From a checkpoint of a small audio embedding model.
Model: 2.41M parameters, log mel input, arch resnext, depths [2, 4, 4], widths [128, 256, 512].
Training: 9100 steps, batches of 256, held-out accuracy 93%.
Data: trained on simulated sounds of rotating machines with and without faults, 39062 training examples, 59.6 epochs.
Rows from block 5 of a small audio embedding model, named by matrix and row number. Rows with one number belong to one channel. Each number is 128 + 24 x the weight over its row's rms, rounded and kept within 0 to 255. All counts start at 0. Numbers have three digits each.
After each channel's rows are labels from the 100 clips, of 14848, where the channel reaches its highest value: "strongest on" is what is common among them; "band" is the frequency band that holds the peak. Only what is clearly more common there than usual is listed. The data: simulated sounds of rotating machines with and without faults. In brackets: how many of the 100, against the usual share in percent.
# convs1: grouped (4 groups) 3x3 conv (model.blocks.5.convs.1.weight, 128x32x3x3, each kernel summed), inputs within the group 0-31
# convs2: expand pointwise conv (model.blocks.5.convs.2.weight, 256x128x1x1, transposed), outputs 0-85

convs1.30:102153143126113085128176105085116140101158129123107120138096180140128115152108129177128119141123
convs2.30:127134104138135120101089102112119147127150114152139131065156110093137138142174145126154137175128143127105114084108116150119133146144105159089119130124158147113127171140126132097095165096151099146119102150135089117155109177122132131126115121102134159140120131
strongest on: squeal (57 vs 13.9); electric motor (48 vs 12.5); speed flutter (48 vs 14.1)
band: 2000 to 4000 Hz (59 vs 25)

convs1.66:126099095115127118125093113135120103080102126114099114163138128121123086139145148113184096162144
convs2.66:135113148153134115065143108103085161088090173092145137123177118150176169115152172109144161107132115104121154154161125170115176149134094123133092121118125131144150118136104085144141164144128119121156134172117156155128106137107148134114136122060105141129110128
strongest on: squeal (52 vs 13.9); conveyor (33 vs 12.4)
band: 500 to 1000 Hz (35 vs 12.5)

convs1.97:127126150148156085106157093125121132134139129178134135100151117154122128125143160146174127114187
convs2.97:121136100136099155110122114136101137130130104145054129137107079155137162111122078163142138087129140096133168095143100111092087124137117133125125089127119092091090115166102198113180132120121070142119120087153089145144096117125114121133066135155146105126124131
strongest on: state: faulty (98 vs 55); speed flutter (67 vs 14.1); squeal (45 vs 13.9); machine: gearbox (34 vs 12.3)
band: 500 to 1000 Hz (30 vs 12.5)

convs1.95:124176121164130122145118100124115106137115087155077124098117108096114138116091142138166120117091
convs2.95:104089166102123115120129129137121085134115110168141156154141176154149151158153153116137111113145109146108106101083098131177129119146156075141141085176103102120185127066120157142110105110123104145170125139120163125130129137085129131116139092097096156153112144
strongest on: bearing knock (59 vs 13.4); piston engine (51 vs 12.6)
band: 4000 to 8000 Hz (54 vs 25)

convs1.74:114106125136132169150122147127162138167126158145163124087116126101150072118093125101122133131089
convs2.74:109122111149158121126163104123101126131131141135138154136146121136174098142095109126122094150122142105189156108115127161150145170112110113111111142116136123098125130153124180137140115154126153141094144118102157136112088114122150139138119139127109122131170180
strongest on: piston engine (38 vs 12.6); electric motor (34 vs 12.5)
band: 500 to 1000 Hz (33 vs 12.5); 250 to 500 Hz (27 vs 6.2)

convs1.94:125107144110113120148112144181096121122169122136148155140096137170128122143083129160169117138096
convs2.94:148116140135173134134112157141140134098105143144123155093131150128107118153147138117114146125157119096134162102122135079149120117149177163132101111184162078154101104128113134140137105140165129137134140114074117164127169087130126131101148110074104162119100138
strongest on: electric motor (92 vs 12.5); speed: slow (62 vs 33.3)
band: 250 to 500 Hz (59 vs 6.2)

convs1.58:130130075094179147120148125113115164161096127099164096131161139136132142126122145131137107135169
convs2.58:132139133124124149140143160120107121152109171165143139128134129099097101069134161120135074182085148118162131100132176138128131119178123105124131145142131109162098139123135124118159124137079143143116086150118141123166140126112110100161117099085140127091126177
strongest on: turbine (40 vs 12.6); electric motor (39 vs 12.5)
band: 1000 to 2000 Hz (47 vs 18.8)

convs1.68:119120173130111119139113141134135159116188097104124148099143113191106146143126162138110131154120
convs2.68:111158151083130105082137158127122107130115116121133111137111158104135148127150145128116104122122102112115133128105084111146116120141152145177130118156133099161098115125083134116108131151127135111125120119125135183198119116128142132099103141205131112145184100
strongest on: electric motor (80 vs 12.5); speed: fast (64 vs 33.6)
band: 2000 to 4000 Hz (60 vs 25)

convs1.53:100154158099125099124161133145146122114136100157106133114104110118144172150151100084093089107129
convs2.53:139098068141118111130094141118130141113098132108087169109093103146161124119096121119127126115143157161124136119127124150127126105094134148140121085129119091135152112128100135093096060180123133159153109117128131119089067109141150148116111145122135100097154058
strongest on: state: faulty (100 vs 55); rattle (67 vs 13.9); speed flutter (37 vs 14.1)
band: 1000 to 2000 Hz (44 vs 18.8)

convs1.49:136102173118127121156082111112135128141150138174111090157131140134137179112094168150127134139130
convs2.49:102135117105126137160111065131131128137125102113111126161175127144148135121100101126086129129170149176127177122117131173117098099131137203140147114100092156119172167141113120077110130145125097110169139104125103131133086097127125148131143116113147125126108124
strongest on: state: faulty (100 vs 55); squeal (59 vs 13.9); speed flutter (51 vs 14.1); rattle (32 vs 13.9)
band: 1000 to 2000 Hz (42 vs 18.8)

convs1.114:171145126132149114137148080129111109114136112106090129101107131128127177096155183105127155140120
convs2.114:133101122107125140143108114152082143174165109106117150095108132106104135110120116124125138058147139138099103152144134114116121081142139120117150099101122142130114120123169138123122092106180098135131097128126124114082113121146158105143151137108144159109126141
strongest on: state: faulty (100 vs 55); squeal (82 vs 13.9); piston engine (35 vs 12.6)
band: 2000 to 4000 Hz (66 vs 25)

convs1.122:139140133081117173108166113150178108167145135165121140133142148144120104133139150177114121137125
convs2.122:113142150110104155104140105115136090076116119146118134113126136186168113121113137134128083127111147158150111128184130109151111127135146165166116122136112150092106101130142098120135150159135134150127126114162069158122114125159122084099132124126115123084102103
strongest on: speed: slow (61 vs 33.3); turbine (41 vs 12.6); speed flutter (39 vs 14.1)
band: 0 to 250 Hz (57 vs 12.5)

convs1.25:145168156153146119119153168183140084102154132175134133156113116117159149144106131125113131124134
convs2.25:093164147098104123162108101114124110104137090113106124135127106124070171147101125129150136094142149126098136090153123147158157104130152138155116167110078109168124108116125120097138163142115107129128101143063114164122142136119123137151132111108133178100097121
strongest on: state: faulty (100 vs 55); speed flutter (61 vs 14.1); squeal (60 vs 13.9); gearbox (36 vs 12.3)
band: 1000 to 2000 Hz (39 vs 18.8)

convs1.77:110109130177128124175139146126170179177123103120133139128119100123143159144141106120103154106138
convs2.77:100121135147130118085073134137097127130120164128076094098080131143137098149113124177178128095118152121102124104117113176100087154159145155087126121124141092122130120088100067142141113125096099125121141128148093160129122158120103124130088065104139137160085089
strongest on: piston engine (73 vs 12.6); speed: slow (72 vs 33.3)
band: 250 to 500 Hz (44 vs 6.2)

convs1.93:151146112087125167099114165109112117140121104133157116113131135144156110112181143135150123146069
convs2.93:161119123146128121119142121158165130081100156122143149133120138099139124144153132113124109153144161088144113143176109122167126122107080121075138134175175158138105171142068140138112138106105111143092128166128113083141096077117096114116115150157129155147154168
strongest on: electric motor (52 vs 12.5); muffled (low-pass) (33 vs 12.3)
band: 0 to 250 Hz (38 vs 12.5)

convs1.85:143115088125119129101121141110141109133099105148124071122138099076138109168176148116121151114122
convs2.85:152132121170101127135144107087145135123086130098119112092090076115148127166109184086132136111134172160137152151126155117123155104116177129145154139083102101143133159114138096113133146150146114092130103148093110117116130064089131113113154143091127094111130184
strongest on: piston engine (55 vs 12.6); bearing knock (34 vs 13.4)
band: 500 to 1000 Hz (41 vs 12.5)